config.toml
arch = "transformer_decoder"
model = "autoregressive pixel model"
dataset = "rendered roads seen from a driver's seat, with toy cars, trees and houses"
train_examples = 145000
image_size = 16
horizontal_flip = false
levels_per_channel = 4
vocab_size = 65
width = 384
layers = 6
norm = "layernorm"
norm_position = "post"
activation = "gelu_tanh"
mlp_ratio = 2
head_dim = 32
fused_qkv = true
bias = "all"
qk_norm = false
parallel_block = false
inner_norm = false
drop_path = 0.15
positions = "sincos"
tie_embeddings = false
init = "xavier_uniform"
residual_init = "none"
optimizer = "adamw"
lr = 0.0013
beta1 = 0.9
beta2 = 0.999
eps = 1e-10
grad_clip = 1.0
steps = 23900
batch_size = 128
epochs = 21.1
lr_schedule = "wsd"
decay_fraction = 0.3
final_lr_fraction = 0.05
warmup_steps = 710
weight_decay = 0.2
Rows from block 2 of a small autoregressive pixel model, named by matrix and row number. Rows with one number belong to one neuron. Each number is 200 + 30 x the weight over its row's rms, rounded and kept within 0 to 999. All counts start at 0.
Before each neuron's rows are labels from the 100 images, of 14976, where the neuron reaches its highest value: "responds to" is what is common among them. Only what is clearly more common there than usual is listed. The data: rendered roads seen from a driver's seat, with toy cars, trees and houses. In brackets: how many of the 100, against the usual share in percent.
# fc1: MLP up (model.blocks.2.mlp.fc1.weight, 768x384), inputs 64-127
# fc2: MLP down (model.blocks.2.mlp.fc2.weight, 384x768, transposed), outputs 64-127

responds to: bends left (71 vs 34)
fc1.45,218,217,191,234,188,192,217,178,175,213,253,200,249,193,220,175,197,156,147,210,192,185,269,167,177,178,259,173,241,182,194,168,177,222,180,180,188,192,155,182,260,241,252,126,199,211,209,176,175,226,176,169,298,204,230,197,153,163,218,213,200,203,213,151
fc2.45,189,209,179,152,228,241,207,178,200,172,126,138,184,195,175,239,218,224,232,193,199,213,165,207,246,210,178,207,211,236,181,197,219,174,231,206,205,185,233,208,214,214,190,205,187,232,190,205,193,181,227,204,211,144,161,211,231,239,220,244,222,210,219,218

responds to: straight (88 vs 32.9); pine (58 vs 28.4)
fc1.386,159,220,205,238,176,178,215,197,185,170,208,227,211,227,218,201,174,160,186,250,203,234,170,214,218,212,227,137,213,214,173,215,202,214,239,196,194,181,133,186,182,210,233,200,131,183,157,156,140,205,174,237,215,190,234,182,241,185,141,201,178,216,215,255
fc2.386,198,161,212,199,185,223,215,216,181,247,220,146,118,201,182,234,177,194,207,173,166,219,134,203,231,199,243,248,206,203,169,212,141,250,183,193,193,202,195,224,160,205,175,259,190,224,225,267,218,236,181,257,195,202,214,145,164,127,206,174,173,203,197,215

responds to: dusk (69 vs 29.9); double yellow line (53 vs 24.3)
fc1.701,236,205,196,262,205,185,160,208,229,227,211,199,180,206,189,208,184,192,192,168,200,130,166,187,163,209,190,194,211,205,212,209,195,210,239,163,203,181,186,227,200,227,215,204,235,205,229,197,175,173,199,176,238,190,178,133,161,173,184,176,178,178,180,165
fc2.701,228,210,187,179,190,192,221,248,222,214,228,240,188,227,177,241,188,192,239,236,191,203,183,187,151,171,191,228,214,241,212,213,165,129,220,232,204,240,213,220,171,221,160,182,179,221,190,218,230,217,221,242,195,194,191,207,228,185,197,154,183,256,181,188

responds to: snowy verge (81 vs 34)
fc1.613,200,231,223,238,211,217,168,191,209,152,173,206,133,184,217,257,210,222,138,221,213,210,242,199,281,170,268,152,206,229,204,200,202,179,232,217,156,207,188,203,206,196,216,240,172,161,246,179,196,202,183,206,258,224,192,235,155,228,127,144,212,232,219,202
fc2.613,248,174,220,171,263,242,239,220,188,170,168,198,165,200,191,170,202,195,184,205,199,222,198,230,196,264,142,137,176,223,236,256,250,179,201,186,205,206,240,163,175,187,197,218,206,212,218,200,210,191,156,196,183,237,187,191,220,150,196,231,200,247,168,198

responds to: house (75 vs 31.6)
fc1.739,213,215,229,203,188,221,209,203,228,207,258,237,146,217,205,253,183,228,228,210,212,199,212,205,197,254,184,180,175,245,205,216,144,233,233,186,149,177,163,211,212,245,191,237,148,191,200,186,194,210,199,169,159,206,196,168,245,243,162,141,209,176,142,206
fc2.739,157,204,242,201,235,223,197,211,180,213,177,208,198,245,168,165,174,214,209,244,167,200,217,196,190,188,207,297,289,236,161,201,231,175,227,165,226,207,196,217,161,183,217,220,197,169,217,203,217,252,158,158,239,219,180,235,166,168,172,197,141,165,271,290

responds to: crossing stripes (92 vs 25.2)
fc1.100,226,206,234,227,195,192,226,202,220,186,206,191,210,220,222,167,243,169,238,202,247,158,280,199,218,162,232,211,186,242,184,241,196,249,206,201,262,229,173,202,205,247,149,177,216,167,214,222,180,198,196,182,269,253,214,172,218,227,158,192,162,257,215,224
fc2.100,213,176,239,182,228,210,231,240,179,225,233,242,168,180,190,238,185,193,154,186,222,242,169,197,161,174,209,240,234,155,217,228,210,186,218,211,214,189,202,198,156,220,230,226,220,198,189,203,200,203,152,192,280,202,189,229,180,198,185,220,151,223,267,222

responds to: truck (100 vs 54.9)
fc1.8,236,206,218,250,233,285,162,209,188,189,211,188,172,177,200,202,181,203,183,217,223,212,270,216,184,200,214,222,182,213,156,222,214,221,190,240,255,183,213,209,122,205,232,151,237,186,227,191,146,213,217,202,228,205,207,180,176,161,236,231,230,176,185,205
fc2.8,168,195,173,195,197,152,214,233,183,178,250,193,175,190,261,222,228,163,151,169,254,237,204,226,203,135,194,215,173,214,207,303,178,195,190,207,156,215,186,204,206,260,222,156,209,204,162,209,240,192,182,210,223,202,169,152,150,208,183,223,185,213,220,208

responds to: dusk (62 vs 29.9)
fc1.57,145,226,185,222,183,202,175,185,223,191,237,201,205,213,182,187,194,197,141,197,152,230,260,212,195,226,166,241,174,137,220,143,195,202,241,211,121,206,225,271,222,190,208,157,210,204,150,231,169,166,211,209,236,180,214,237,208,224,166,183,193,186,195,201
fc2.57,222,195,240,177,236,186,154,215,174,172,262,213,144,177,209,184,221,264,175,160,199,143,195,216,207,226,234,256,242,216,233,180,187,141,141,261,212,200,206,212,161,202,254,195,167,220,220,142,156,195,167,195,190,155,179,188,157,171,258,194,225,157,211,225

responds to: dusk (64 vs 29.9)
fc1.50,218,166,260,233,178,226,120,188,173,230,200,213,229,177,214,204,217,209,237,148,265,190,194,162,147,149,214,217,205,186,217,243,174,228,230,225,179,153,153,205,219,217,193,149,207,195,204,198,212,229,229,179,190,223,177,207,193,187,220,202,168,186,144,218
fc2.50,197,204,198,209,235,130,237,202,239,279,222,184,219,183,249,248,202,178,200,196,234,168,238,170,249,184,184,174,218,224,210,177,226,190,157,188,212,222,164,209,227,167,209,190,190,214,195,208,193,179,244,224,199,222,224,188,177,193,182,201,241,147,173,220

responds to: truck (100 vs 54.9); vehicles: two (68 vs 41.9)
fc1.162,200,219,173,209,253,235,195,189,208,126,177,206,173,202,225,231,175,170,197,271,190,223,169,168,229,184,212,239,189,169,202,260,182,172,221,192,190,183,187,192,222,201,232,269,225,216,178,188,164,219,231,154,189,196,146,208,234,221,171,211,184,178,284,188
fc2.162,238,197,131,151,222,218,197,206,216,195,164,184,177,242,141,174,208,235,230,212,192,203,170,200,234,164,191,211,214,168,168,172,225,183,212,216,253,191,208,245,183,198,237,183,232,215,196,213,158,189,195,116,264,183,217,228,194,210,189,193,200,179,228,188

responds to: straight (79 vs 32.9); tree (63 vs 29.5)
fc1.569,171,184,208,209,272,233,264,181,200,189,208,222,185,217,185,198,222,219,265,235,169,204,203,186,236,224,186,138,240,215,235,248,183,211,175,175,239,203,128,204,219,142,195,182,162,159,165,228,177,261,236,192,235,236,194,198,229,179,218,167,144,209,198,218
fc2.569,249,194,217,215,208,148,170,252,186,213,220,212,134,201,227,217,178,220,196,163,228,207,260,193,196,191,204,218,210,202,144,170,193,232,238,244,191,164,157,186,189,179,160,193,272,199,206,159,228,211,268,271,172,195,238,161,153,211,213,205,229,206,148,186

responds to: crossing stripes (66 vs 25.2)
fc1.195,150,202,214,285,150,172,190,203,204,165,198,205,214,233,187,223,199,162,169,203,213,262,199,204,201,186,212,246,145,166,132,252,205,220,191,153,273,193,186,185,167,264,227,158,204,191,224,185,227,238,223,208,158,198,213,170,222,266,222,249,205,240,154,193
fc2.195,196,193,196,158,280,251,159,154,174,218,131,145,230,219,181,185,193,164,238,182,200,201,179,174,214,217,171,192,194,165,196,231,219,227,235,195,200,202,237,224,200,202,229,217,180,233,270,222,217,196,203,199,156,209,196,143,170,251,227,217,225,225,165,207

responds to: pine (97 vs 28.4); bends right (60 vs 33.1)
fc1.723,184,206,259,254,154,222,154,172,194,189,229,222,169,236,181,197,213,222,165,193,253,171,256,166,188,210,196,157,163,211,136,219,191,202,226,227,262,222,167,234,216,173,223,203,192,222,170,211,146,191,222,222,258,168,212,153,276,260,123,181,159,193,139,229
fc2.723,190,153,158,190,193,214,192,194,177,265,165,236,203,202,233,164,199,181,151,230,232,274,216,190,170,206,242,149,165,215,193,253,186,186,223,241,195,198,216,180,223,237,175,168,186,242,171,210,210,266,184,183,226,200,186,207,206,226,208,167,199,152,170,173

responds to: crossing stripes (97 vs 25.2)
fc1.473,214,212,184,188,241,181,96,168,196,214,220,182,208,213,189,219,231,202,174,264,224,177,193,189,212,192,169,219,179,230,210,265,206,242,175,198,180,240,171,178,220,182,182,183,232,252,162,142,138,159,263,165,165,185,224,171,193,177,172,199,198,223,212,161
fc2.473,210,207,231,240,155,206,165,196,250,174,198,204,254,182,222,191,218,192,218,161,160,202,210,176,164,232,156,220,175,154,224,177,227,180,214,196,198,251,192,183,161,164,195,154,209,197,197,185,206,232,173,258,150,175,189,218,235,212,158,202,275,158,195,195

responds to: straight (63 vs 32.9)
fc1.741,188,225,217,239,180,198,191,198,180,141,191,182,170,209,228,195,211,178,225,194,195,261,214,209,236,189,189,286,233,242,189,183,195,195,170,225,242,207,173,211,222,204,181,233,170,186,180,192,221,155,209,202,217,222,218,186,251,202,218,230,159,154,183,225
fc2.741,186,183,207,214,201,170,166,213,123,257,214,161,215,171,135,158,192,215,225,206,200,178,170,203,183,211,194,241,189,249,185,178,220,195,220,192,236,223,195,178,176,195,201,198,250,273,214,181,238,186,189,194,194,215,202,220,244,265,239,250,176,199,139,232

responds to: crossing stripes (65 vs 25.2)
fc1.381,255,201,215,145,184,175,189,182,178,184,248,205,211,202,223,193,200,180,176,205,239,162,194,216,208,159,138,244,207,204,255,236,192,198,170,194,192,260,235,234,221,211,162,153,228,233,177,167,185,177,208,217,176,183,216,168,194,203,172,233,193,214,210,175
fc2.381,237,197,224,238,204,186,247,204,211,226,176,192,218,180,222,166,202,209,248,171,192,176,184,159,153,224,255,145,211,178,190,188,186,197,227,208,205,198,198,189,199,190,235,269,221,185,215,239,166,253,186,232,168,223,205,182,177,220,219,224,118,148,198,177

responds to: pine (96 vs 28.4)
fc1.371,185,218,233,213,251,201,224,176,175,167,204,249,199,246,210,228,210,191,175,241,236,209,179,185,126,164,201,239,249,175,283,245,236,149,165,196,169,164,158,193,240,181,156,190,149,201,213,213,220,227,193,216,227,220,180,191,225,161,220,221,217,231,239,227
fc2.371,174,240,246,235,184,183,205,214,190,237,225,171,125,172,164,184,199,232,187,188,149,216,209,216,237,228,219,273,162,271,209,176,219,224,197,220,161,179,220,190,205,187,205,217,226,184,213,239,146,168,183,173,148,167,144,194,222,224,132,153,179,199,213,208

responds to: house (95 vs 31.6)
fc1.694,214,198,183,171,264,228,161,217,140,167,216,233,197,220,195,165,228,206,195,175,173,208,279,221,221,195,203,219,198,216,183,205,180,189,209,188,196,203,160,215,232,184,217,195,190,226,226,203,167,202,228,146,207,189,231,204,254,172,173,226,139,206,196,159
fc2.694,183,194,191,201,150,252,179,195,136,211,190,217,270,175,215,214,251,220,210,173,206,246,203,236,165,223,153,198,208,168,249,244,194,231,243,207,200,183,193,169,146,172,205,220,160,190,154,230,161,254,183,203,197,169,218,197,152,184,185,212,275,163,224,172

responds to: bends left (100 vs 34); snowy verge (68 vs 34); vehicles: zero (32 vs 12.5)
fc1.590,197,205,183,212,202,191,208,206,196,165,211,227,220,235,233,201,186,203,210,184,212,232,190,213,227,237,182,227,170,182,167,218,230,194,148,166,209,197,184,201,253,195,241,183,201,211,227,130,141,163,195,194,221,222,208,199,216,174,152,210,147,155,121,216
fc2.590,238,199,166,185,223,259,199,181,180,211,217,231,232,193,193,198,191,170,238,262,176,169,226,192,185,218,202,250,181,256,172,232,202,216,216,186,174,165,202,242,189,230,174,143,198,230,212,239,243,228,188,229,190,228,223,230,173,177,145,236,263,170,167,245

responds to: crossing stripes (59 vs 25.2)
fc1.332,163,187,180,217,197,200,165,176,154,175,165,181,211,246,164,214,227,229,210,214,183,227,177,195,172,193,213,246,163,238,175,233,222,174,165,165,230,211,231,239,140,226,182,165,182,212,201,192,202,249,214,201,220,219,175,177,224,223,213,196,180,227,207,193
fc2.332,197,190,175,263,211,176,176,224,226,187,227,185,161,209,154,230,230,277,222,195,169,215,259,195,210,222,220,196,190,181,207,232,196,177,233,228,158,185,215,207,239,195,123,252,214,196,165,190,198,209,211,188,202,226,168,223,216,224,189,215,212,216,191,253

responds to: snowy verge (61 vs 34)
fc1.538,242,210,194,198,169,181,147,198,227,172,200,204,196,184,166,187,153,167,210,198,156,147,163,215,164,261,204,200,166,196,224,212,197,228,226,192,212,177,188,194,278,217,276,255,202,230,200,221,155,203,229,157,222,198,205,145,149,169,190,175,153,240,79,171
fc2.538,160,171,165,239,200,225,199,198,171,175,156,214,221,188,226,222,240,180,188,222,232,309,191,196,198,184,199,233,210,216,197,256,188,187,216,210,154,248,193,183,197,190,226,152,225,187,106,191,240,186,200,208,180,245,265,254,160,179,226,167,254,164,230,199

responds to: dusk (61 vs 29.9)
fc1.395,176,224,167,237,252,267,210,200,185,171,220,180,217,216,229,193,239,137,198,169,240,216,250,195,208,191,221,206,214,225,212,242,190,218,187,212,176,171,151,189,223,182,158,193,244,216,233,200,163,220,217,173,202,236,201,192,199,225,203,253,153,222,158,213
fc2.395,210,175,223,185,165,198,147,226,244,222,164,205,270,152,210,246,218,241,170,227,200,191,179,210,179,227,193,217,168,140,183,201,207,193,211,168,185,228,220,213,170,213,195,186,194,204,149,233,258,203,179,271,218,181,257,201,149,211,167,169,182,163,198,217

responds to: bends right (80 vs 33.1)
fc1.328,179,207,175,238,219,201,169,179,171,211,240,213,215,197,188,233,198,158,197,202,277,233,240,163,188,236,219,189,139,151,186,236,171,253,206,179,242,193,207,242,206,231,200,181,246,202,188,214,198,188,175,143,178,224,196,214,197,215,172,204,191,226,238,199
fc2.328,195,173,213,141,179,153,185,159,209,206,186,228,184,174,191,241,202,233,204,244,203,157,195,209,191,246,176,174,226,177,179,169,218,210,172,195,170,222,148,241,214,250,163,219,229,220,139,160,145,164,204,201,212,199,127,242,193,166,196,180,304,199,202,255

responds to: snowy verge (67 vs 34)
fc1.426,205,277,234,224,228,218,176,196,233,134,171,192,140,166,231,166,134,188,192,224,165,219,211,195,261,205,214,179,184,208,208,187,214,193,190,171,163,240,244,189,212,255,231,178,217,224,202,178,166,206,231,158,216,229,229,204,155,230,215,240,218,167,214,183
fc2.426,213,214,210,177,275,215,202,173,200,167,236,224,219,195,174,180,142,220,182,227,205,230,195,230,167,149,177,157,221,188,246,205,181,208,191,236,288,195,195,240,156,231,149,145,182,209,207,225,160,147,192,132,241,198,203,236,225,150,174,189,219,208,216,247

responds to: dusk (85 vs 29.9)
fc1.688,198,226,194,244,177,225,206,229,210,188,231,213,198,213,181,229,202,185,254,159,216,199,216,203,157,185,185,192,217,203,126,193,140,212,231,191,166,178,190,274,249,251,177,199,203,182,175,194,209,194,192,223,215,163,176,178,138,210,259,203,184,224,190,154
fc2.688,178,199,252,226,209,241,193,183,176,191,187,239,192,176,200,135,198,156,244,212,211,112,153,215,147,189,234,185,241,212,151,175,165,210,169,239,176,201,230,206,251,198,182,186,245,159,213,214,251,184,175,209,220,224,178,155,182,207,197,225,176,163,195,186

responds to: dusk (100 vs 29.9); pine (59 vs 28.4)
fc1.743,212,205,213,196,221,212,222,256,267,236,196,210,185,248,209,239,230,165,209,257,216,201,202,206,213,246,243,255,187,192,161,219,194,249,214,213,204,216,211,197,210,264,171,252,193,198,174,208,231,220,210,209,208,206,240,233,194,216,192,208,185,247,169,207
fc2.743,216,190,277,183,193,267,243,186,173,194,182,196,183,243,205,213,260,233,212,188,204,201,210,199,206,169,204,150,194,198,242,227,239,274,151,202,210,225,192,226,149,217,188,210,182,195,211,194,205,165,209,224,203,204,179,187,195,206,209,226,231,199,142,220

responds to: bends left (79 vs 34); house (70 vs 31.6)
fc1.715,220,225,215,198,259,271,220,231,219,236,192,171,198,209,188,190,185,189,178,162,265,167,234,173,233,182,194,175,200,161,212,236,197,175,158,217,230,180,177,186,225,196,183,202,209,239,152,194,258,207,265,185,183,168,221,238,163,212,222,202,182,205,220,221
fc2.715,209,192,198,196,187,239,184,190,183,181,191,189,200,222,220,184,230,158,286,187,199,211,200,190,254,186,216,180,192,215,235,191,192,191,193,244,233,209,269,194,215,214,225,188,214,193,200,161,253,215,176,168,256,219,235,232,212,223,172,192,208,258,181,231

responds to: pine (77 vs 28.4)
fc1.412,229,263,183,230,185,210,194,204,197,233,243,240,213,250,232,221,213,202,145,157,257,209,171,154,203,207,204,171,178,202,249,202,178,173,194,209,219,153,145,211,184,239,203,239,199,215,184,201,195,184,228,154,195,187,247,205,215,151,145,194,203,150,161,200
fc2.412,183,226,171,142,183,192,184,220,201,233,204,218,163,189,156,225,181,213,218,172,216,218,145,163,171,197,222,181,187,161,211,221,192,193,176,229,254,152,228,212,196,173,235,176,218,189,213,206,184,203,154,228,201,173,137,178,206,178,121,170,239,223,256,208

responds to: truck (100 vs 54.9)
fc1.173,239,217,280,197,260,272,175,156,194,193,226,217,126,203,181,290,201,186,181,165,202,170,180,208,206,168,200,172,217,190,211,232,189,238,163,206,197,190,168,205,162,194,170,232,163,208,178,162,173,175,237,167,173,195,178,203,168,219,171,206,189,239,196,202
fc2.173,189,251,238,180,153,182,211,189,284,229,179,256,113,218,272,208,192,229,182,184,148,231,218,214,208,196,184,195,187,197,202,128,208,198,171,140,184,207,244,211,188,210,168,192,224,193,243,147,201,208,236,185,248,210,185,251,227,193,186,202,196,177,158,204

responds to: crossing stripes (97 vs 25.2); vehicles: zero (30 vs 12.5)
fc1.148,206,211,226,208,219,229,149,149,191,183,214,195,193,223,180,217,198,199,200,212,190,189,188,225,237,187,167,232,155,219,222,186,228,193,183,148,228,221,162,237,219,200,212,175,238,183,160,247,157,176,246,155,203,212,206,194,212,153,193,208,179,219,120,220
fc2.148,181,226,238,251,260,226,211,216,202,179,195,164,224,218,204,202,215,204,252,182,226,199,206,179,239,236,190,232,233,241,217,277,222,190,204,180,227,243,154,189,152,212,195,183,204,224,136,267,197,210,156,131,188,185,184,188,158,211,180,195,252,194,141,215

responds to: snowy verge (79 vs 34)
fc1.187,240,155,188,231,155,250,115,212,192,221,207,226,185,139,194,200,178,176,197,173,229,227,261,189,184,217,218,228,214,188,175,174,170,274,125,174,196,257,201,190,192,221,242,210,202,187,148,186,157,205,221,144,194,245,260,181,265,185,207,197,203,154,188,228
fc2.187,205,177,170,171,193,157,190,201,230,224,204,262,174,222,228,183,199,230,239,220,187,214,202,241,209,169,211,258,195,194,220,169,180,197,163,195,239,157,158,215,213,190,241,208,219,160,183,224,214,171,186,249,219,164,141,236,194,251,194,177,180,206,208,182

responds to: pine (100 vs 28.4); bends right (73 vs 33.1)
fc1.414,190,203,216,216,189,217,208,194,199,240,191,235,160,198,227,214,235,168,165,210,184,209,179,158,277,195,251,292,188,231,177,205,214,181,222,188,222,135,177,195,218,180,159,269,209,156,197,209,160,172,229,193,204,230,186,183,225,140,159,215,173,217,229,246
fc2.414,228,213,275,194,212,215,233,194,175,218,203,197,231,209,164,194,200,240,198,222,237,205,177,186,227,202,129,203,191,189,183,150,193,237,172,192,230,176,176,202,178,155,203,168,229,192,214,206,242,161,149,199,219,215,155,202,184,194,159,248,165,205,236,198

responds to: truck (86 vs 54.9)
fc1.516,224,201,180,215,226,172,225,193,223,144,232,166,185,230,218,151,217,261,192,223,188,253,266,217,127,219,198,248,241,177,189,185,166,198,216,238,218,136,214,225,168,247,208,190,229,169,201,197,235,191,190,250,184,245,263,211,161,189,195,244,187,199,178,239
fc2.516,174,175,206,209,216,188,215,195,237,186,210,193,201,219,207,233,214,220,223,186,190,187,186,215,272,145,223,242,178,246,202,183,214,212,207,147,220,207,195,204,253,236,222,141,162,217,213,221,237,216,216,211,185,204,152,196,230,257,281,218,242,168,261,232

responds to: snowy verge (65 vs 34)
fc1.183,183,194,208,188,189,225,197,265,179,183,257,202,190,208,234,210,167,199,182,213,260,230,191,215,180,123,208,276,219,215,176,207,166,192,177,146,207,207,185,187,214,242,215,190,205,202,186,144,227,235,215,254,195,267,235,213,178,163,215,207,182,191,232,168
fc2.183,200,189,225,216,185,141,231,193,180,196,176,237,181,204,205,178,157,214,253,186,208,212,202,203,218,147,217,144,181,284,224,202,229,167,220,173,201,237,173,265,199,220,248,167,213,183,175,142,201,203,139,165,167,176,249,226,151,187,201,189,171,235,200,203

responds to: snowy verge (77 vs 34); dusk (76 vs 29.9)
fc1.448,197,121,207,177,180,199,234,164,195,197,186,171,235,296,177,166,310,207,160,247,224,208,215,310,203,190,234,198,197,189,211,165,169,206,221,205,178,213,191,163,215,203,238,175,179,215,196,197,190,204,184,229,221,223,177,216,178,189,256,190,196,193,162,168
fc2.448,190,82,262,230,244,174,216,134,216,214,237,214,221,262,172,260,155,165,174,214,190,164,229,297,171,174,195,199,240,206,206,200,163,193,192,223,223,215,207,184,227,125,197,184,177,189,191,185,172,219,187,183,164,230,177,226,228,189,181,281,202,220,248,252

responds to: straight (64 vs 32.9)
fc1.598,231,168,180,155,220,238,219,203,237,205,167,149,231,177,164,207,196,145,156,164,238,201,190,147,153,198,189,202,202,253,208,235,219,194,191,217,250,198,190,176,176,235,230,154,250,191,224,220,195,207,190,146,238,226,188,150,230,159,221,220,223,206,236,158
fc2.598,212,201,215,220,117,158,192,191,181,199,241,230,224,205,245,229,213,247,201,226,161,160,211,207,193,236,173,163,220,200,249,207,190,179,210,208,128,208,233,222,195,196,173,197,162,199,180,184,259,204,222,214,171,192,201,248,183,243,170,188,182,184,188,225

responds to: truck (92 vs 54.9)
fc1.530,189,203,193,178,203,245,209,192,219,191,248,248,190,198,189,217,168,195,222,192,237,192,298,186,193,164,201,192,142,214,225,218,184,202,186,154,194,138,238,214,226,240,182,215,161,216,263,217,181,248,229,204,217,152,237,196,153,181,210,216,188,245,222,221
fc2.530,166,199,200,211,154,228,206,181,166,199,199,175,138,173,203,225,204,224,197,207,248,210,191,190,209,239,212,148,178,147,190,216,224,234,170,198,222,241,215,211,243,195,232,183,221,166,218,215,215,199,195,272,202,180,205,236,239,219,219,179,230,222,177,199

responds to: bends left (95 vs 34)
fc1.754,246,201,275,225,197,197,188,166,154,211,235,166,265,183,188,159,185,185,170,213,160,232,253,200,210,182,221,239,200,203,227,177,210,221,181,186,260,165,193,233,223,240,218,198,158,166,187,161,229,260,226,226,250,212,194,210,180,155,149,211,163,200,215,221
fc2.754,169,215,171,190,240,188,159,210,183,181,199,206,208,215,207,182,223,210,212,192,176,227,135,179,192,195,263,169,191,154,213,165,191,210,233,187,241,172,233,224,191,157,263,194,181,191,238,196,174,230,238,225,217,165,181,156,213,211,203,191,232,231,232,196

responds to: house (65 vs 31.6)
fc1.435,162,206,244,206,229,215,208,179,133,202,226,179,216,219,162,213,231,254,167,195,183,205,163,212,229,175,162,238,209,203,203,179,200,212,213,195,179,190,160,173,210,233,218,177,178,165,169,187,189,181,219,211,252,202,166,219,211,179,189,199,220,184,172,209
fc2.435,242,197,191,183,181,227,229,188,165,187,206,204,176,191,238,247,170,171,204,146,255,256,277,180,177,198,186,174,188,194,167,203,220,208,235,175,209,221,183,200,258,196,177,214,173,176,248,208,175,190,219,226,215,183,252,160,242,190,267,202,144,213,195,175

responds to: dusk (81 vs 29.9)
fc1.20,190,240,197,212,208,208,173,195,183,196,220,188,234,208,218,145,269,187,198,256,222,198,212,190,200,160,178,156,201,253,125,216,209,187,182,196,191,242,198,226,195,211,192,212,194,188,191,224,218,194,208,266,201,152,215,176,170,189,173,202,250,182,196,146
fc2.20,167,221,193,199,210,212,180,200,198,195,200,242,207,193,230,197,248,198,183,223,206,163,210,206,203,159,246,208,234,232,141,208,201,228,161,226,233,204,227,253,191,178,168,160,211,176,201,241,239,193,183,265,190,197,175,183,227,179,155,224,221,226,260,210

responds to: crossing stripes (51 vs 25.2)
fc1.442,192,185,219,218,265,136,166,218,235,221,188,161,146,242,203,149,216,221,236,234,213,225,246,188,180,213,216,199,184,207,176,215,258,201,169,194,221,211,229,169,167,177,212,172,188,165,218,256,183,211,231,232,250,192,198,204,232,234,159,163,226,261,182,216
fc2.442,207,209,154,157,207,162,186,206,220,182,226,192,236,183,193,191,192,199,188,169,193,240,184,242,149,210,233,200,151,205,229,231,159,194,149,209,166,179,245,165,193,198,228,186,185,206,205,162,234,210,234,183,207,153,232,188,239,182,260,159,225,187,221,230

responds to: straight (75 vs 32.9)
fc1.546,186,191,238,242,176,211,219,228,171,196,242,240,161,204,245,270,191,203,229,186,299,197,249,192,138,213,216,196,197,239,148,228,189,182,179,118,208,179,168,141,193,190,194,172,221,242,202,166,167,201,213,157,182,227,264,171,230,245,198,186,165,232,234,224
fc2.546,197,196,173,251,231,176,196,245,219,230,168,205,240,178,164,253,234,196,219,182,239,201,194,196,167,199,139,238,184,243,208,181,198,185,194,192,176,254,229,257,246,170,157,203,241,189,185,229,192,175,185,211,237,177,251,135,215,235,170,192,225,133,158,247

responds to: house (68 vs 31.6)
fc1.126,208,193,249,195,233,172,177,199,205,211,216,208,207,200,236,272,227,216,224,165,210,237,251,228,123,224,217,221,208,189,220,237,187,190,233,178,198,155,148,214,181,171,203,167,196,186,179,193,184,251,223,186,242,201,232,140,208,262,215,191,185,239,193,189
fc2.126,191,198,198,137,151,229,146,189,205,199,138,257,221,194,196,198,152,198,189,195,269,177,232,173,164,156,191,258,211,166,160,217,210,202,148,243,214,176,159,211,179,207,157,177,250,186,207,220,177,204,184,224,236,226,204,253,204,199,178,234,200,233,197,230

responds to: truck (88 vs 54.9); vehicles: two (69 vs 41.9)
fc1.22,172,200,163,177,226,215,228,222,165,238,208,243,165,215,181,235,200,185,175,222,211,204,206,181,215,175,175,249,228,164,190,295,173,247,256,178,241,190,186,233,191,241,160,204,188,210,167,226,228,163,190,188,163,240,178,158,234,137,190,190,164,208,218,211
fc2.22,172,185,190,180,187,182,232,217,234,179,227,216,180,214,183,208,204,171,168,228,208,222,191,200,250,229,219,237,218,198,181,195,195,186,184,177,223,175,226,218,182,167,293,215,198,170,124,224,248,145,166,229,180,221,182,228,290,187,209,225,202,192,205,231

responds to: truck (94 vs 54.9); vehicles: two (67 vs 41.9)
fc1.449,180,179,193,195,189,192,206,256,188,181,181,205,189,184,205,204,191,171,176,217,232,184,256,197,198,222,184,232,145,241,189,150,199,254,223,190,183,189,131,200,217,232,177,193,211,239,228,135,217,203,261,129,168,201,236,125,231,182,243,213,204,209,217,177
fc2.449,137,176,181,154,167,183,203,230,185,204,149,171,150,179,182,276,179,180,197,181,208,233,210,210,171,152,202,148,175,228,179,181,142,211,193,151,150,199,206,175,171,233,183,167,190,189,175,165,200,192,170,218,183,204,163,217,193,117,197,187,301,122,137,218